Rows from block 7 of the audio encoder of a small contrastive audio-text model, named by matrix and row number. Rows with one number belong to one neuron. Each number is 500 + 50 x the weight over its row's rms, rounded and kept within 0 to 999. All counts start at 0. Numbers have three digits each. After the name is the row's rms in percent of the matrix's.
Before each neuron's rows are labels from the 100 clips, of 14976, where the neuron reaches its largest size: "top examples" is what is common among them; "loudest band" is the band of the loudest frequency at the time of the peak. Only what is clearly more common there than usual is listed. The data: chords played on synthesised instruments.
# gate: first MLP gate (encoder.blocks.7.ff1.gate.weight, 416x160), inputs 80-159
# fc1: first MLP up (encoder.blocks.7.ff1.fc1.weight, 416x160), inputs 80-159
# fc2: first MLP down (encoder.blocks.7.ff1.fc2.weight, 160x416, transposed), outputs 80-159

top examples: thin (high-pass); harpsichord-like
loudest band: 1000 to 2000 Hz
gate.393 066:566506525502492512475449492463483481452523449531575531515497568433437548457496485518511461620494555489451590531477536575605528433380470480503486504501457518526487527506532554465462445377371507486404567513493437541544512585547484553464491445
fc1.393 067:499543510450500554513519519412545542441465498493522570512468449471440495430452575496589418551472580440576432542551465557548404504480427555572512487524463592420550479557549576553497453437425507435478544518585498447486372455498500519405555507
fc2.393 070:554509507510369560502485451486525478450545463508494556519525420541462473510481563523435474558460454444617549523477425544471548419518454481506411513460545606381501502426539501540447512555466454590448517525494490422542480456482535455540427343

top examples: white noise; thin (high-pass)
loudest band: 4000 to 8000 Hz
gate.43 058:432553505381485384475477467400395555436468473467483507489465569541438524586408541524471546512513482442510480456467419471517502509492515497534418495550533547522505519396438629505547440529665479551487481501502502417422437503490480472511498634
fc1.43 059:518545468531560584568409529583526510518504480545470481616470455503501467419510460499475518489631401568498601519555470513595514523401556513458549541414461464371462486501471533498477506378339515478465462434474569567464491516424481495490569480
fc2.43 067:517553449457467437528464444522518476551588501482532419472495594505581537509444571520480489435495599419492522474543545487534527537469489490455539568535519500560499548490520467590461497548434560509583549468497473546535467501520577519471516468

top examples: text has "noise"; muffled (low-pass)
loudest band: 500 to 1000 Hz
gate.304 118:444442496511408506457563556489533575565481494522536540462440472490451576551526484519521546419521578499496448612462466450459476512523576493608537457553473533449484485533499358544440493514475470457494457512537462591498570536481530527439507497
fc1.304 122:547515478490557525580462456462464500501444546578408480555538484517511501482567442489492517446546555475552439457533557512498470580495457512420501517454461463485562551352563501542449542417595509549469555503457474448517500486403502528551604558
fc2.304 121:509390540504416453475508426571495528497512494496500420513556605567492551577545565561522633568499573439518470498487527543464529367444486489400477479440522457511471522449441488398540462541500544451533397489363476531440577547468475501486589493

top examples: thin (high-pass); white noise
loudest band: 4000 to 8000 Hz
gate.376 073:416530528512522502485471522469493533475482461470499510470497393457516438575453439521544566456465564466581512501440522483447575550456473498551590562622499589468533478565525454423602423537512469471489591482512407510473518458522444543493476511
fc1.376 076:498615548570512520506483499532341537500538438488470475470465462518481514516548526577526574446447590447466578484440544456470544572559447532465567571587448504391447446518510493466623498536490464515443527476426457508525593445565516547414548562
fc2.376 087:544572498501473521530469513517385530484424409523503508385522520510421456495518474553578448544460535481457579473472654534513502597494542494494526542549541520423417522482376511493581505512532398457461487599534483611466603511415474504355549433

top examples: muffled (low-pass); white noise; pink noise
loudest band: 1000 to 2000 Hz
gate.347 126:458621394441511483547482516488577596452476510525513490431493576466458417477536453503501525499472468441403457480438560510522502505544471524490502507445504501438544515484435459488526505600475489471511491578512611547528584550487441534502453464
fc1.347 134:518514417600432512472483473574593486398464580539465518514567422532421504446472472509502562477542520484531456495498487416615503523490490517503493455456512556529510497503498489494564556473470466568543542473478461555577573534531495513424441559
fc2.347 134:441516508447488528464519453495533434374505504476453494560489478517476520554551538457480531575486502520483469516515576390395435429499516374474514452454470540500436399478484531566486461523534500462461435544619611531514546457459490539480489545

top examples: muffled (low-pass); white noise; pink noise
loudest band: 1000 to 2000 Hz
gate.14 087:579519517489480522511489472464503469463513558507554519485482503517459568524512464470543451509492417543451505566522496476398461562343471475438476532438503517548562496498452509512481477506487492550542533473471490400536505519490544419581435501
fc1.14 080:457422555502456528529516445453404523486403561521451517541542555574490477501553506575459443540474482444532518490422459484467470496522482398465491517505599379548401552564518533472488507484490511443507552463512550622411527532505472463577372429
fc2.14 085:475475517546442482510483477465496462527455574389548445522548518500467525540450477553517485510465507377536580491479567515491393540536489527436501397513471534522542507389503532496554487466489465474489490494479515501563500476427549470489441572

top examples: arpeggio; the note G; electric piano-like
loudest band: 250 to 500 Hz
gate.234 038:529541513449493504515448434491486503490553448649464528509516575474463529418466477518532570483466534592554572582479521463525593625517499542436443549482503481529625601398498505485495477541511463489542516475518528512549506556478512500525493594
fc1.234 036:452543502471472530556514597468572493537502486501478516545462514608499488538472574486454476463500534459522567559487492409507469468418535426558564438463513519443448459522499462432598486511475504576401526507433363488428433456515510413471433499
fc2.234 038:382504478544449474428549524420486519556485581442518498504511565614589452510475513479486545462454508478472554528501443589400497510566503408455525451545521434558472539473495455549473590496533532571506565472519400408534607500414490419432494461

top examples: muffled (low-pass); white noise
loudest band: 1000 to 2000 Hz
gate.156 086:544472484426491453544475462437453510435538526457463610498491485538515558483558558523534550515510439532483538516451505482553538579507540513430473540486540521507536441579450508552494452410454435475467415461509508573462568458512525449481439503
fc1.156 089:567549487432498543490498421444407463414448516513437575526510523497408578450571478513456488454449522493501556608443505438520493443524508418424532518415488458433512478520458441530464430534554507463583440459647582553482591437482529461578513487
fc2.156 104:552545504500458481489476440537445473457394489505446473470495469506427590447570485544516422526411582538475529558466497493424459468470505404436536496424502530450469387496394463582594537522463471482477534453500585585526525402435518535544500540

top examples: text has "noise"
loudest band: 1000 to 2000 Hz
gate.62 138:439534433559386416582430475523509422583522483507561526569498542530510535657490421493530470471460499574551389422487506537504500601538563508524500536461476527486523605478479468523512532435429524555459585500524507470476535622504580484491422412
fc1.62 119:529522581549503395460426563598549514437538556449606544547548537490471488446498564449505518386501576499419450446510546548425558552506541469523433528502408530498443501485557534512477483541382564505498529565527463493550527471520453400565503595
fc2.62 126:496485532534497466475467452506429535569489371529511461511537394501445549504535539510468426467452551502528505394488414474495537524415496500491535573426436526553490458404511434475513480578513502463556518493581520445526483490522554453497467544

top examples: arpeggio; the note C#; saw pad
loudest band: 500 to 1000 Hz
gate.368 140:488577481452434466465490579516542531443563511550576551444499504460460486539542500467614477461484523475518523417504548540463574406452609451436446486483447476447573558458507516531502419472525469519522501506522571473520435455460429511436553436
fc1.368 142:535441496495511589552514357420603471546491534518330509476499488529570527516499513522507534426532496481502473508497552463452507496519481579495521506418577495432461502526507489576548577502517534525403505529502455542446528574540467504450474493
fc2.368 134:509549455409489440507587499467605469466503502479516462510582410473552510495521580514571507416467485480529563453474491444498503428659470544506412550505483503488445575475399598484426373451405464476541562500534549445498452470517422549503522488

top examples: arpeggio; the note D#; string section-like
loudest band: 500 to 1000 Hz; 1000 to 2000 Hz
gate.117 097:663480552482546476498392590432467496490535555582424525458448477506519437459568410531481587516493534457471463463583519504614515518540500425474530590507511536520399539517478491465439543496518539490533535497510578489490399536585445520445583526
fc1.117 105:540430554484520480489498555392513538448612457657575507538480524506425548553550517434539529462517450333469469435500550501557475550547541522469433472485442441503488442642528425574479475441560499527419569464465563473549469490522586526465503523
fc2.117 090:515536431512508467440543481435462515467435527557479457594475552430535555486418485569553534573493499552474548501484462524451439497470457473467450520375496561481489444556472526498510471465570543567491500442530468468464552445421538477530493496

top examples: text has "noise"; saw pad
loudest band: 250 to 500 Hz
gate.247 144:505450484509506451494439442480496614426487508520465469555500484477475518357409586502533457470499424444504388522586510533508463442527481536600501522561530580502515512446541540473525446523467516507457567526539496432485565523428456496592597449
fc1.247 135:466482495464438551546473500501565501482477477506504533531443501509537524521487515529571415538511456373473459534469562581507564502532527416503515628514470532502508533480511403411524502567413466464446552527373569463484623569518493517468497421
fc2.247 130:494495515433519500528515577609359385535577474508532532458470508508579540475531408588485406502480534528458564424500440481415524561498519510417509506388488514490450469400548466469467453527445462573536425587566476463472502444460434575431504477

top examples: arpeggio; the note E
loudest band: 500 to 1000 Hz; 1000 to 2000 Hz
gate.102 116:465475546478491483528526507538469708521544615494471424559558484504500415450533527401452467495526537434479535425454477561416430601528521459560567507540458472603464528522504428520476471441447449504435448475584530530461487439411533528498474558
fc1.102 104:528484421560554463400443477621451484491428486486548494502511518492521459560492550435588446527453568462523538487485472467423506472510557541507457465513514500467577491550539474501463475508616527522516436542523549406564488507541467461548371516
fc2.102 109:477467406491485513472422468602513557440422425481548567348536504557482485425534425520507512512443409518499556588464479463549542520475497527444600481432471526540518515495449494492495502467536484487628608510501560488559541542525487482566571445

top examples: text has "noise"
loudest band: 500 to 1000 Hz
gate.125 141:542477489451514531473507530549503410454444565451473489511499441446460425374507521558477532583498386454502592388421550480530579609564521582532526576479494540476498551480484466474448546504624522492465533553385514504412421556431481622478413538
fc1.125 127:554511473505437426498548475447457511506495558504491453542497540516432517510471509553392488527480426483486556488476437489460520573390535508489502476575559483452486508535443596520534440535524493538607573570522519462475547452556442496488378426
fc2.125 133:488522528502555400375506545467448529512464537574465525534492461476565488532464470507489463544478553435419490558463492496524444581598517488518597570503573531548502383379394491451523544469524435492435441489495489522456471595522523610522449528

top examples: thin (high-pass); rumble; pink noise
loudest band: 1000 to 2000 Hz
gate.89 120:574654486494490456506445509536549511525472514528488501484530520597476481476519488615518531476430502523552505368432482434484485488494484529510541468469384427557452536614501416523469457536533494451457435509470560495466466600490600445528581499
fc1.89 122:539490527448568581493491511460479513554526538561554395528410523488532526462495465443519516447516497583436427534441498590477416555489484544580404527538545485513516471566478545510474537596474525491401497529455447480545533449488486582526484494
fc2.89 117:498481575462514588476532516460496459471546569536501476503502471466564486506513523420530534446484501506482480544508437517545488546449501491510451456501561475312468570519556611416428520583428558538491510484460490545452449421504426619410571443

top examples: arpeggio; playing: arpeggio down; piano-like
loudest band: 500 to 1000 Hz
gate.29 141:508503547533420501464567419462443505450433500496502373440475488538458485543615511521489417477471482525492561461557524490504459530606414527529594503562481523559448481512486491454490488569508493496417503498555468496472541479431512498497477476
fc1.29 145:577481434474530440481509503513646450459535529590526502556511513500569389442476495577514562509453517536544474502454452438498535527442539556468522503549449504566504420527537491556469533547480549545524468410499623445496489517576497423529419527
fc2.29 137:473485521471530499470521550508590503535489488468441439542537516509564471467444523438463498488480495466428525454545454509375577532535481518566578531487458505468480505451428528560458492482567555599513493503626444465538481522471601485516498447

top examples: thin (high-pass)
loudest band: 4000 to 8000 Hz
gate.373 075:529463501501473570526521493495487542573572490520516478578436433479476530493527501512543563535437535452508455579561521429526524531425582493452503520647610464590484421404616553554517437453588509452525423482461443520407459511432489497482404549
fc1.373 076:510528440534460510482526472497456501481460451525454503508512481545518420448501511449478531363520445508482536462467505490543521541440542468476482536417537517543455457518497565454520452541595557529546450456568535539487523551493548535507454472
fc2.373 080:461540558458429454538478467497514501452515571568467525530464587551460451481444558527474458548583393459459590438508469402541484605440511452503520538455444549558447440449530527504538454500458448484548587421560516442419518522569466526490543578

top examples: arpeggio; the note E; playing: arpeggio down
loudest band: 500 to 1000 Hz
gate.192 109:602537499442548523413430529492504505507490542486465515573435479471494519467488450409568547475459386469469507414481493516421546532587456470432479454592468435494576387551552507483555493492510540449469557515416564472535486474415558551561603572
fc1.192 119:537543458583586493487521509419523508534440484487522526493483467487560443497494537497409410499491453458496504559529540435397480507567516527527448473501548507506461404530530501525456532585436464583470410527442514567461522516537444454624519543
fc2.192 115:481621537540479566390525491604510486547393469598480583499477592536511467545556520520445467533443500511467515474503552569428489532604548528490470506476572410467533546410490554613423513396545492453446450556573556472523499432481492515523517537

top examples: muffled (low-pass); white noise; text has "thin"
loudest band: 500 to 1000 Hz; 1000 to 2000 Hz
gate.131 055:455467624451460474460507515444517424456469509458497521531413502530471582529496481533465529422452567478599524393475489484537581594556543487481506488433529554479513627537546528569471539443585416559510446520535523430516547486504381473519506460
fc1.131 059:647519480536564618486462503476564514511426480531536529456561424544651468514531495496510519433483452607462539492470383445529479447478456457497494490565428569586516485507499500545500512464459547482439500440499494518501557473588523613489541513
fc2.131 060:523538543521436424538517496501407508466495493508519536493470553494547455487483599512470512379505404483469550463486552532549559577495437504553532528536565546555486615445497511453427457459489478465333594498539435507510482553601535494476500476

top examples: thin (high-pass); white noise; rumble
loudest band: 500 to 1000 Hz
gate.98 094:540516500464433426479543521395460578356525485450423564549495511505404490490452426529506496485527545533485477492544427569577641562497561478489453486455520496515528465503480466520535415528471464493541454547470514493556558538510467514581459463
fc1.98 096:581542482413494479473505485406509531547551549406583479539443511472420520486370436475449479648473504521489441507562495584474553489579534488501451448508455426493498472484450591534515548515521464464515441484643522471495517547458454510575498508
fc2.98 105:438569536468493545471436494455464465533553649535515441498521471494416454481373424482474485524573463444504459524538473487474561475451489595494528452555445450464416551473527524503505474487562519515561474490531488438386514493475429437514513496